A small contrastive audio-text model, trained from scratch: encoder num experts 32, 78125 training examples.
Rows from block 3 of the text encoder of a small contrastive audio-text model, named by matrix and row number. Rows with one number within an expert belong to one neuron, the router's apart. Each number is 128 + 32 x the weight over its row's rms, rounded and kept within 0 to 255. All counts start at 0. Numbers have three digits each. After the name is the row's rms in percent of the matrix's.
Before each expert's rows are labels from the 100 texts, of 14976, where the router gives the expert most weight on average: "tokens" is the input token at the peak. Only what is clearly more common there than usual is listed. The data: notes from a synthesiser with random patches.
# router: router (text_encoder.blocks.3.mlp.router.weight, 8x192), inputs 96-191
# up: expert up (text_encoder.blocks.3.mlp.up, 8x96x192), inputs 96-191
# down: expert down (text_encoder.blocks.3.mlp.down, 8x192x96, transposed), outputs 96-191

# expert 3
tokens: "sync"; "band"
router.3 057:160140105098175126101091098144095172127093083156159093077107095119153075164144141112160186170151142087132072078136152070148138150173182155138116096097155146138141131120106149139096102133077106112148095115083198189087070178143119141149090129059051163171197139136099145125106109142100188126
up.2 118:199113101149125136129128215152125118093095118164122121174153104107218119134129142061146088151109106109156137153162160074078132122154134107108098105107158100137068168166130094094170163112096115146181132073124166152133098162145102115129119149116109151123186134178111191144081162126202149153
down.2 125:116152182131071075117187096114148139121166122153118130145092137108191154067201130128115146138079213066160145110142154053111072102124157145048118127161122145160100075143166118085137150121128112126085176154172157074154139108123161173168184119111167104105151087121110118139084109123164117153
up.3 090:138092137160102110130163171124206150145115181136086121146139168107119180134085113023062143085114137140153202204126127124121107098131142104108053145137066132137120149148183146135172145070138113109159148138116149091138137101086141131097134147131179116070133093134125154113129221119195130111
down.3 098:116163153110151157108106160160116086109105139119143073073123102106094191135086128120146111088139153148165112125093153169115139114113057095129142106148108123174157124131101106146173115080112153135160113181116143106133112103133138067058166061157135132209157201111155106149173108136066123124
up.4 101:135076103189065155177175120068145137116168125147097158172178125145156103053150146087092141093154085104097139133168082097053116109133154092153090156190147125114136117105123135174133141129145114109114151112090096116195173096104078120132115181154208100117158087104187149129186156061162108169
down.4 096:119162120159150106147169084126097109125109056184172120148100134136127123091168122144092144189069093092104146055152139088154127176117147159193161188138120081142074081119177101088091152130132131145098169150166076098141161095153121146160151118136147125097102083071111130101097142146139072112
up.5 095:138170131132112106126204113154150137130140095200140129093124124146191106123184150123108180130156135106100097139146101072045058141143098180102120098090175153148080122120120080177110094124103110091080155136105126149133189126093122204187147154138121145102120082095138139103102086139158148095
down.5 114:111108164138125074126094103145110141207131117095102136090100187100108112144122170149127080120067104097092120086142167073156147157123174186127129128105176143125149095137154152118082055180191117131166086115129079152107106163082140069142081161129106227088139110164116104099148115137122076117
up.6 099:143136175154073142189134166126176100155133166108109129167161141149127171147094170089138120090099104172114167169101117139087131093056103142121114139145097153146074146118136131167167150131150123109163148135142102144173158105104063085106106144164188121077136139120202155176131200092135093110
down.6 067:131128088066093151150107123114130168122071155117185107099135089161127156146070098146142100085150144165105130124130222088176106123134113107148203115117091094134191127107128127129124151104142150127114145144130144082085074082098155136061141093138092114188132145052161122068126202123047088133
up.7 118:169117133149095128144165134145153148130102136125152104155142124111213143104131128065119171127099087114110110134128123058118135146119116146117052115102103105126088160166131147131221161048105074115162123125124121125124104117113100107132134120112133190143134125102128165157110177073182118166
down.7 122:088096136150155122092088098119111107159149131106092190168124173074098120103140098107093136130109141092154162109176119126124112120158166117107161116188123110110120109094132156103105135186183117142121091081103129112114103163168149174177121181127147083079094070145128120101127151147182144183
up.8 086:138111120139137121168111152056212129146150185091083143177168199125120162161078122104097101072138140148126219156073109129125153113093108089139109184146096144083091143117156137118170129134156109097152118133166121154134168105084118100078112161178139112093127121161123144183141200158147103087
down.8 084:045114105153122120094141115124142125141181170119091159116094144087050162117116052151107130119140166111098076091114147120149142142160159119151132094150121119124094153150167136127138132167142159153144134156079094088183117095150138186160122128185154140119103121116145095104168137148145144136
up.9 104:188086130112094133124120130136140167142093173098105107132132145113137205157073133090113089089130123145153193140158124137122142077117165106143056147139102113126112184161177143126216159112136103092194115129150130094141125142102152087059133150145152163102152135119119148104128197119191124160
down.9 090:109144156091204128072107112117090053090065091082135093091119077147150131104136131144122129083140099144140079098116117145116178150130053123166175170130153088102150119130110141101125134075150176109130166118096158169125156122155105075116064099128104114182133175114136134135192118124047125136
up.10 094:146147115139075133155129211123163081111171163141140157177193083112143157119130122107163095144157144160126122119113130151027109092115132051086131096133127127161097125124106083180127136103086126160120139130185150121203148155130112131112134118126149106117141135179202199208090163102134145096
down.10 098:114102126163114140156111116086148081119115135149131195143162149117118119161137115092105109168121064156117190113188169106156116168103122113195169114164146106073139134057137109130111144174194157131143159090099080141139119124115058158124088188111121080057094077139081141057097178191104134086
up.11 106:163138130166093133191200126115162138183174122167138173139146127142155106129128129115111134120190135132114165168159128105100088139108120150141108125130125151075096111122153112186105106175152106135093135124131064173136213077036099164153088178151165124053129081114151158112113125133166121129
down.11 098:128145110126094092141155080176128173153118074149122107142085169096123107113191154138106090155061109057070124057143165056150151175119146172123114120101132127164115055152144155119151100136137118125132097145128092087116119076131142069138076140119108180090157038126120097107101122105198096136

# expert 6
tokens: "pluck"; "opening"
router.6 105:113139153099136189117146089091129064123108125112103162137159187110154132175146144044142179122131103110115110129133114089086053104097054158133158127146176169143157124172161156145161057133122117056128095163127135153086087111066104074151114135100066062098143138129125110161110124147138155143
up.2 121:117140177154132147146147208080185126180114181104100127123136126134112153164083142098130062119176140177135168118124143086107106115145095064086086172124030107170049176111137107173142098089096148099127145168135128116164149091109145134095086146197132124109156139148105142174118171145182158076
down.2 111:161152141110150146121114158117138126151107156136133112121095168127090104193093145062116121113180114160147176149153138130146067097122064133156107123101123179094123155162181146129168081156098096052141105067126152146111109087095158152079116176117096142104144137166060142159093163173150153111
up.3 076:136117138114095119110100191099151165119123160134139094119161106129123138140094149160120116148127176168170133164097158133108173130135169089090094116105090103140123162057057100161096178114097134162129150130139158087162164212147104174092140138131099106134105131170172175135131136117146121082
down.3 082:134181211099116147155173159139133082142152183130171152195183140075144136149150147126206076156157165157136121106067166120119068121090139158074122072097128144151091118105094120137141138120067121138069114125144145173134117157156126139150137074100078116117161166130128106161093129135117116077
up.4 103:175141130104148046126079118212128117098138099183101123131101171116132105114139115183166158165085080109121133144168082119138126095124181128147140111075165128108157084176154119101152166212164144154174128077144124117145102173123159133111143155093177113095082139136109151094096152141152063146
down.4 122:124135079143111146163129096124075138063144089143167155177158074179159108082172122120145119119121126104134128146146085162092110123114112147167205151163157126127161061080087075127113177114141190166128172150133129128146177152136076111131162150111148078135104105100191124115134115118081079160
up.5 064:105130147153112119146158164127165107121143139132162101110142093179144127146107157160113081105096145144136120123112126157147214192137160120129110160101065106095060156076052057163086148112156179163135196146139095121182213117145124144152131112171158151136101099165150156141172142131059113094
down.5 071:114170110165097123130175140165204158086135050134110125106120134170131159071169110155126154145130153123140092151116113096100166123109117140160140136105129146145073096085134112176091096118116129118094184127096075143152189106148158135153136119176170152093118062109162156116171127112121131111
up.6 071:155109129118139142110105191086114157111139175093124124109137098127123126114081145129113121115171199176199172086089169151100123090138138064097093089132125126148074191101095137118128157085071119155109168127117161122147157192168134182102154087109085138146145144145141124156111106132141184115
down.6 079:198137114145114114142099160187152193107066094131170069156144087133205057119121115106114098135083066099083095097129154152090150133123244132137101106093138092115158147162122099107128182137049129186158118084137124139157164136144117122134162151091177171156143137125130167123081140048193141141
up.7 091:120115118137116094139091183135123171121134157163151078108120078154123119131103175188133121134132141176133109098088155153157189124157174080090096145110087120117113127081019080149091185148112163161136154126154110132200172171175132178102127115177115143129130129149155166124144139076110105087
down.7 076:110122195117118100179127157116114114176156084121130159194188098134158113123126120155143106145147124155062131110107112124101107151110145127093102125159145130089104116096070102143079133156124168160088134118142127140145131219128119160172127128130127112093137099122125125129082085109147078125
up.8 127:122131175145135163125149211077179132152096182100100116107155126130126164166079147094119085107186135187151174096117172091102119122139101078076081167118045117146060195134124115186131105087105133085134153167136132123140156105091147145084089122223135116123156130143101124173128164140149152070
down.8 116:131118148126150154115132191110128142153107148134122115116108136119107097197124153094121107130162108139151191116144107117146105138105052110139098109110123211100128145184196148125167092141110107077157101088139139142115128066090183137077116182100085126096121161141067163148110161168135139110
up.9 098:122110144127083145177099133029158117087147186132076160152191148136111170172085151119142139122179101173111190151139094108068095048111106072104123159138105153132136135132116105199134155113099159112145117192167115098172116107094090109096123138144161080087116136130141159172136200134141091133
down.9 098:135151100111115110148123174174156117131095115154143151132090174123127140167116128087119107170183104139112172135157112124145116185112063119147110105083121145149130107193203131119191102110107103109134117136150114117141105046094152121077133172125153124094099120138066169147052183144155125153
up.10 084:149086136096131114076073170120114082098092169094122097125106121097163152153121168097133152168118189150225142107101147149089114082136113105070109114121153113178095161112132131115136127099111126162136130135152184118122109191182121162108176088099107149159152167153137117157130117141132163110
down.10 107:137100140187129105108101093118127201120092079125105077110125135155113080097126140116104098097124080098096115099177143161159194121198168124164146173118145149079191155163136131104115127167138148146197129073087097126118142112124155146127128163114120149179151119118080121057128099083111105163
up.11 100:068137105140087155186137111102136074149154155139125171183209128121108179117125127101154103103148095171059113153093081148095167152091079125093127155152097145152130102101081133179157116123109125119107104230124102151115132100088073080149109120153158085124117148118185120193126138087120116117
down.11 107:116150086149074155135130188158144093125152112163150202183138123131116172122125093126111126168184119124164151171143084107145127162114095104119114085130133082163121123202188137125230144101123105137146120154166167121157115084134122134107123124101177111091078119100150152152058191152186120133

# expert 5
tokens: "gate"; "<end>"
router.5 083:102177104076168119130106129144119129180154127156119157130091132163048102145149138171174105171177145151143140127106148121153089132122093100104169150124161160110131124146131101091084071153139140136076140103170113137106142108130170124109127112130098150115160154155083128131121093195131133058
up.2 096:174115147092156074085106090064109156116159137108106097129094148181083137079121124166069124092131147148164166117135143115164124047146157095152119158163164133071160145140170161070122128106194124082107169130157082087132155100108135118083164117165174107166133076085107112039188120143096072130
down.2 100:124097136115114045148091061159124134170128073110102139153056173131136086095166159167123174151038122081120131120162130055149119153139172153097117194155121155113090063137187166043118133146164146150106145087156067121153110136141130126141124158107180141086102103176120103104126100132195092160
up.3 097:200114116089113087113141114090127155122133137093138115118104137168156175093138166127094121110129153146150202160117150085142050075126120095147093148156131123098085180162190146066157139021140079060108163087194143111142166081108156091113178119156167150134194097097124130158129119139142112136
down.3 097:094131100120135083161147079140118145157161091103080158111000190132132141158122139175136164138077168106136107153135116087156113133130139135095097172158130161096130084161176150085120104148186149109110142116188080100112138075117170106124134162150151142098129102180094077133139054161146121106
up.4 105:174091085129085122144102113047154160109171178092101147180142149154119169098091129135101109128158108171125202141159132098131085038131142043160092142184120142101138148154159133104127173118163124109117147120162099096177136109104129063090143153173191099132134114089139162139163150127155110153
down.4 102:068115099108176057148126077186124139188163093117109130160032141115107133107115156178129147128080133096108085150137114135160159131146134117091144165124093149127091085128156149071082093164155124164121117110143062100153122124137158087126152115114109164125113149199096100138134065136167160122
up.5 102:146113090125113180136131130118179150123125105092107162165125142176127197103101130096155160155150111140101167174153101102103119163099069098139101173133097091138077123141141115128124098089134110095123130137122109127146148092094125067088086123155168160072092141120124199203166155124179144107
down.5 104:112120090097152099123146103161118138151166080116115149100018141132089132121150122172129115141095202101120105168110122137158148135096123153140149164132124164110122086103120145101090092133157104126107138161134093102112143054102191097155157069140123148126151162160104101144154054175132168106
up.6 073:084119107137116091141117099152120069090158142119174134175120082096104120093115093125160139149046128117062114093125049183132178155109144142181160133124070065131142071125107146122126200150118158174137069147113093080104154131192120063122166102153136110079105141125173103159098127097139123147
down.6 084:145131069132120140122108118196098094111121092157128084077089058133165106118097140113141163121134122121132081055187127126163160122141162134128088132074147145149140123189115088145136138104136140146160125138136113121139093154137142129076127124092098190165158168159088161168081079154130217131
up.7 082:130085178151142082108123118084096117100127166081107096132137119079169139091162151116094153121085149112151131148132106097095141072147132158131113141167122050116104117064126138144101161081137120088129144158117140131135163177165104084151123118119134081114122108101176110156197124056113091186
down.7 089:156139152100190191068122181110103098118079144108124133115149098103141161167129146114145158160172112174146105154091156107113151114135080095108124098084137133118104190103094104154136141113120126153130137162122189154142114183170122145103105100099057115152118161146093154124135133148063160110
up.8 099:165123075118064172187090142084169150112164172128123133187164111167137154104075125126143129100161117179096176177132117122097080099097121087166111136158129111095095123125134104141149135085143094107133144106180092127176153109096102050105112138151180101118110131083155209155139182136142125141
down.8 107:083132104119166107142123054148121114164154086124098154147063110162123122119128145202154127154097175115105060153098124163148175144115123143133104173136133141128129096134124146082093117148149141165134119123178080075134143113137180119158131090151143173136126152163093088148177051153114134135
up.9 100:202135124083126095105127136077124152111121118113131094120108152170153154086147159157095126124146150158195160177138146065115059072147136091135100164131159136097111188177171119098127119055163129063129203112205136103138157080098161100110167113165156120140160097082116126141153134129118087134
down.9 099:096125124102124035147129064156118145167143100120087154120027156160135129130184148162084173151058173096113153149136096125173110135129124206133118184159149150099128076151177156059106132160198109118116144106200088077118142091110152120147146172134151146088089112178131086128141079142155100145
up.10 091:238122215110153097084122136130131153127073132133172073107124138125146120127113154105098188145131099095143128152127154054121116094145178104102062103051126108096132229173166156114169141131053115113186112079159178147132092157128169144118120118068120145157133123096085148111081161128157113142
down.10 090:111148154108136126139076132118088076099154124135086126111077140144143163107143175186131075146077139156185133144116141112100082125128121131097121172129203155118105099109147141110108156106147162129107169162232125113144136122143142081104095113113157121144112152149152153146159121135118032111
up.11 117:136139112161176162113188154124156116163081099118132162119110134132113158129158123074101118177142153142134180168120157102123119179125021139072125157125106120095078181129139138101122091112117095096083137065094113151112168137128150135162099142134126183122141089136094119170130121146179166108
down.11 123:118132110125126139101167106125160141170104147113108163080082203133079168156155126103082172084150216095152156170075102160159105124104072168156073121154077192128138162153165153126147073097124063069108142124102149106102151072063177169153168113176142166137122114116090107140144133170160189102